Weights of a small model that predicts nearness at each pixel.
Data: trained on rendered scenes of coloured solids on a plain floor, 195000 training examples, 5.6 epochs.
Rows from block 3 of a small model that predicts nearness at each pixel, named by matrix and row number. Rows with one number belong to one channel. Each number is 128 + 24 x the weight over its row's rms, rounded and kept within 0 to 255. All counts start at 0. Numbers have three digits each. After the name is the row's rms in percent of the matrix's.
After each channel's rows are labels from the 100 images, of 14976, where the channel reaches its highest value: "responds to" is what is common among them; "lies over" is the class under the peak. Only what is clearly more common there than usual is listed. The data: rendered scenes of coloured solids on a plain floor.
# convs0: first 3x3 conv (model.blocks.3.convs.0.weight, 96x96x3x3, each kernel summed), inputs 0-95
# convs1: second 3x3 conv (model.blocks.3.convs.1.weight, 96x96x3x3, transposed, each kernel summed), outputs 0-95

convs0.37 124:120128116131117128128087128123000128118126128128128131128128129128128112124179113128121128176128128123136128128080128152129128082113128135136119128128133128128128127128128128092191128128128114128128128128128130128128127118128129128128145128127128128127022128128128128105209125128128128128
convs1.37 121:115129128129128128128127120125122126120130128131128125128127128128128128130110126128132127129124139128139132128156128128129128130140128128129130046128123128128128128128113128129132121128128129128255128128128127128139139120127128128127127122117128128121128128130130128104119128128133122128
responds to: cylinder; tube; largest object: cylinder
lies over: cylinder; tube

convs0.70 096:177128131126165128127128128128122129136129128128128126128128129128128127041255125128138128117128128128132128128130115129091128140079128153143196128128153128128128129128128128131115128132128107150128129127154113128128128162131123128127097128164128128135137128128128027110127128128128155128
convs1.70 079:122129128127000128127130127128130127127120128139128134126128129128128136127120128119125129134127132146128128128133128127152128096033131128129115075128128128126128128128129128131129129128129127127139128126127097128160129128127128128127157128176128128079129127127129105128120129121128128128
responds to: hexagonal prism; tube; largest object: hexagonal prism; largest object: tube
lies over: hexagonal prism

convs0.26 084:130128142128086128128209128151128130133129128128128135128128128141128104058128130128110128129128128128129129128128000129126128120139128124173127128128126128128128127128128128096209128148128079131128128132121097128128128109175152128128096128127128128115120128128128128129128130136128128128
convs1.26 034:126128160128128128151255122127128128130128127127128129126129133134128129192128128128127128128127128128128130128128126130129128128127232129116128127128128128128128129128130128127096128107127128124128135121129129128244128128127129128127128129127128128129128129129128128128129128054127128128
responds to: cog; largest object: cog
lies over: cog

convs0.34 129:124128128096125128128126128127138128093201128128128128128128122127128214117059113128133128082128128128128128128161129123133128189086128127030134128128128128128128124128128128124153128126128125182128128129120093128128128192126124128128112128077128128108193128128128128123128128128128128128
convs1.34 107:135128128128124124131106128126127127132255129093127145128127126130128127126137129128127127113121116130130127128127132127119128147134137125131125067128124128127129123128124128145134130128122125125125125124123116128133111115114128128127154126124126128241130126127133122152129128118122101128
responds to: torus; largest object: torus; chain link
lies over: torus

convs0.58 083:124128138120129128126129128128127128201127128128128126128128122125128127142093125128137128129128128128122129128128135149093128092075128122134050128128128128128128131128128128111110128131128103125128128128138217128128128152128119128128125128040128128130020128128128054097110126128128128128
convs1.58 058:138130130124148134126147126126128204133127129123130131128128135129128144201128134121130131127128137129158127128128169122113128207130139126122125125128129128132130130128118128128130129132138128133135127128187125128128122128128126128125172129105128128129255131123128135126126131141126124128
responds to: disc; largest object: disc
lies over: disc

convs0.83 081:128128212100107128128142128158117177140139128128128134128129128128128136107127115128080128127128128128128128128126123134131128137109128092117128128128133128128128128128128128137107128077128130222128127128127126128128128128135127128128122128128128128131119142128128128042255128170128131128
convs1.83 037:128129125041129128134128129128128129126126128107128128129129128127128129128129127128124128127128121128128127128127126128128128130128128128126128123128124128130128128128255128129130128128130128126127131121128128128128124127147128128128128128122128128126127131129129127155128128118145123128
responds to: tube; octahedron
lies over: octahedron; tube

convs0.6 127:147128128066113128128128128125126251202127128128128190128128127128128128141131129128048128125128128128128128128075115183123128121089128132116136128128128128128128128128128128123119128128128124162128127128128140128128128113126128128128128128121128128110073128128128112076191128128128128128
convs1.6 123:127123128127127128129128128125124201124127128115128111128127129128128131138114158129128212130128135095128129128136127127124128129126142126000129124128010128128128128128167128129128126127124128105130191128128126128119128112129127128128124128123127128129130129119123125151128128129128126128
responds to: cone
lies over: cone

convs0.56 098:148128152130123128129128128128117128134164128128128103128129129128128101137141122128120128132128128128113128128128128000120128061173128108141173128128144128128128128128128128088128128128128123139128128130128130128128128123128127128128126128114128128130115140128128125055255128128128124128
convs1.56 088:130129092085129119139128129130130129133114128130129124117129127128128072128125125126127128121182106138130117128120128128135128092084128129129140122128138128131129128128249128132129128129128126110148129128127126128135033135136125128125128145121137128022134132125150131190114128136132118128
responds to: octahedron
lies over: octahedron

convs0.85 149:128128229140119128128128128128215128111083128128128129128128128128128074120088123128127128129128128128128128128146128110126128126059128128069127128128243128128128128128128128110074128128128123094128128115128112128128128178128129128128102128119128128126132128128128128122114128128128127128
convs1.85 215:128128118157127128128124128128118125087125128116128120128128128128128127127129132129128146101128112128128130128128127129108128128134143128124128255128155128128128128128130128130133128128129128107106128127128130128155079096128128128128129128121128128252131128188128127128134128127128131128
responds to: bowl; largest object: bowl; disc; largest object: disc
lies over: bowl; disc

convs0.24 167:128128134150135128130129128127128128025129128128128128128128128128128074127128145128139128130128128128128128128130133246136128128127128129007128128128128128128128128128128128163136128129128127154128129130128151128128128129136134128128128128127128128157166128128128131055086129128128128128
convs1.24 102:128132126003128127128113128128128132146125129130128127128127128128128128128125129137128138129128128123128255128120128109130128128133134130128121069128128128128127128128106128128131128129128128130135129128128124128065123190131128128128131128127128128097145128124130127131129128127128130128
responds to: tube
lies over: tube

convs0.33 113:136128154114119128121128128128128128128247128128128136128128125128128116085077121128126128184128128128128128128123128175119128143129128129040137128128128128128128113128128128136126128121128133095128128128128152128128128120128128128129126128156128128000126128128128120133126128128128129128
convs1.33 111:127131127112104130126128128127129156107255128128128135143127128128128130132227104128132127122128127129169128128114128127132128135141128128129119117128079128128128128128116128177129138128127128129128128128132127128126126128127128128128126131148128128217104127127126111130127128190126138128
responds to: jack; star block; largest object: jack; largest object: star block
lies over: jack; star block

convs0.9 114:128128174148116128130174128128135128160126128128128127128127131128128070116162128128133128137128128128128129128124127068124128129127128132000129128128126128128128127128128128123121128128128113108128128126127125128128128122128128128128138128099128128121115128128128126123136128128128136128
convs1.9 097:127122127164128128128184128128121126124124128125128128128128128128128126128130123128125170105128119126128128128141129128129128127142127128136128255128126128128128128128124128128128128128132127121054127128128129128138152084128128128128119128140128128155194127193128128128128128127127131128
responds to: cog; largest object: cog; tube; largest object: tube
lies over: cog; tube

convs0.77 095:103128132117103128134128128128131128136121128128128121128128128114128123125084127128133128089128128128143128128122131140136128098117128126125168128128128128128128121128128128119128128126128051129128128128131137128128128126128042128128083128000128128132144128128128044127127123128128117128
convs1.77 094:136134128128103125200129126130123112128128128136124128132135165128128137102194129136130130138113129146141126128128128128094128246205128130131056128128140128120110162128197128131126175129128124165126128128149161128133130119124127128129134132147128128128138127130128149179118128132126129128
responds to: dodecahedron; largest object: dodecahedron
lies over: dodecahedron

convs0.35 167:128128134106000128128128128128127127085126128128128093128128128128128126089157123128118128076128128128129128128128127096127128109119128112066127128128128128128128129128128128129117128128128125127128128128128241128128128126128128128128100128106128128123120128128128027126128128128128137128
convs1.35 186:129122130122093128111180132126133160164189128129128123128127125128128135125124132128112131122126126119141148128136162128170128128161105129145145175128220128133126128128108128164039124128127134126139153168128133128156141143177136128125130129185128128140197125140126083145126128167127125128
responds to: cylinder
lies over: cylinder

convs0.2 090:134126128146114128128130128130053130096128128128128128128128128128128002129134110128137128134128128128129128128184115029130128167130128124098166128128169128128128129128128128140128128129128132126128128128128119128128128198128128128128161128136128128204098128128128128130121128128128133128
convs1.2 059:127119114000133123124116127128077121141090128130129116128132127128128083119126124127125091111127129128128121128127126127140128128137130128121128120128156128128127128128127128129128126114129124126146070132128135128228095131129128128125125108128128128128074134080128129127123128116129126128
responds to: bowl; tube
lies over: bowl; tube

convs0.8 074:120128129119095127136128128128082162134132128128128150128132127128128119099116163128023128133128128128133128128086128095152128134016128114035094128128128128128128126128128128181127128134128112127128128139128161128128128129128129128128124128193128128119138129128128121163159128128128117128
convs1.8 061:134128128129128142133128128128128128126088128128127123129128128128128126128121126129128127128128127127123127128128128128128128124130135128128135128128128128128127129128209128124128127128128128128129128128128128128128128128128128128128128128127128128128115129129172128255128127128128124128
responds to: jack
lies over: jack

convs0.22 113:128128133122132128128128128128138128142127128128128127128128128128128106153136125128135128041128128128128128128125128120088128144084128139105120128128129128128128128128128128100202128128128128131128128128134115128128128160125116128128137128090127128056127128128128000068136123125128130128
convs1.22 071:127129147139074128128164117128118199181055128180128126128127129127128127083102138096127153179129130141128131128134112134148128129138187127146126122128197128127128126128166128127181128127127125118131128124129179128139150130093127128129170129153128128127153130128130065128126130170128127128
responds to: sphere; largest object: sphere
lies over: sphere

convs0.47 140:128128080131117128163128128129071126029106128128128103128128134128128080114160202128128128141128128128128128128126126117131128093075128131087123128128127128128128128128128128171210128127128130123128128127128122128128128111128128128128071128125128128226104128128128128136126128128128128128
convs1.47 164:128128128127127128127128129127129094128125128167128126128128128128128120129130137128128129119127213129128167128166116129125128135103132128128133117128062128128129128128087128111127128127128128133138129127139125128081255132135128128128135126147128128189115127084126131129131128132158131128
responds to: tube; largest object: tube
lies over: tube

convs0.15 069:128129129129125128128131128118123131144133128128128128128128128128128113255134138128136128126128128128182128128130164127125128106156128104106120128128124128128128128128128128237054128127128130137128128127129096128128128115124115128128141128137128128128132128128128131125117128127128128128
convs1.15 096:128128129139128110128127136115128146131111128103128116132128128128128116128099123129126128128128127123128129128120129128132128129125126128127125122128084128127128128128085128064012127132128137125000126128128126128085125129048124128129095129165128128090148128141122129127128128119127131128
responds to: cylinder; tube
lies over: cylinder; tube

convs0.13 110:128128113132129128128099128128119128121120128128128129128128128127128109142136098128049128164128128128138128128123152137126128128123128149027128128128127128128128128128128128126255128130128029165128128129159127128128127124128131128128123128128128128123124128128128128126181126130128129128
convs1.13 081:128128122128128128128122128129128116127128128156128126129129129128128127128128128128127128129128129128128129128119132128128128128128102136128128107128127128128128128128117128125131128128128127119255098125128129128130081127133129128128128126128128128128128128128128128128128128125130128128
responds to: tube; hexagonal prism; largest object: tube; cylinder
lies over: tube

convs0.18 098:117128124111136128128128128128110130000128128128128202128128129130128255090135094128131128132128128128127128128118125138126128111138128126089157128128128128128128128128128128115148128128128138128128128128128122128128128127128127128128128128100128128127141128128128128136127129127128135128
convs1.18 044:130127128128130128127138127127148124129152128065128234128126127128128134133128128124128127215135057132123128128129131128114128132153144128128125128128128128132128128128073128165178128128128123139131126127128129128129126130127128128127126124127128128255129127127128126123127128131123125128
responds to: torus; largest object: torus; chain link
lies over: torus

convs0.16 115:152128146179128128126129128128085129182080128128128068128128128128128105080211123128127128141128128128130128128130136007128128121101128124158197128128151128128128143128128128104130128128128128049128128128128134128128128095128128128128148128129128128134117128128128128136103128128128131128
convs1.16 134:129125094100111111125081132128100133039088128147128129126129128128128130126116105135125028133128126125131077128137126127133128125091125128127121121128194128129125128128126128101129128128128129130164112150128125128214140148135127128128103128142128128069053129129127136127124129127128129128
responds to: hexagonal prism; tube
lies over: hexagonal prism

convs0.48 106:182128130088125128136128128129125132102114128128128133128128128128128075132123152128136128128128128128087128128179128180127128120102128117073128128128124128128128126128128128214145128125128128092128128128121131128128128116128128128128147128116128128134154128128128128118000131128128119128
convs1.48 080:128127128040127128129129127168121128128115129126128124124129128128128131128127156130126125116128127124126255128117126127129128128134128129128126130128130128125150128128112128123128128128128128126128128128129130128119103130127128128128127128137128128127121128127127127130105128127128131128
responds to: tube; cylinder
lies over: tube

convs0.64 132:123128150128128128130128128129124127150115128128128127128128127128128065132128138128133128128128128128129133128127128000128128107123128128084137128128117128128128128128128128167150128128128123225128128128127161128128128000128128128128109128123128128119117128128128127119152128128128135128
convs1.64 153:129123128241125129129105130122131128139120128130128122128127127128128099121127126144128142121136136128127116128147127128140128129119127127127132134128058128128125129128128128114127128128124135126188126129128118128148126000127128128126127129135128128104130128190124133138126128122128130128
responds to: tube; light from behind the scene; largest object: tube
lies over: tube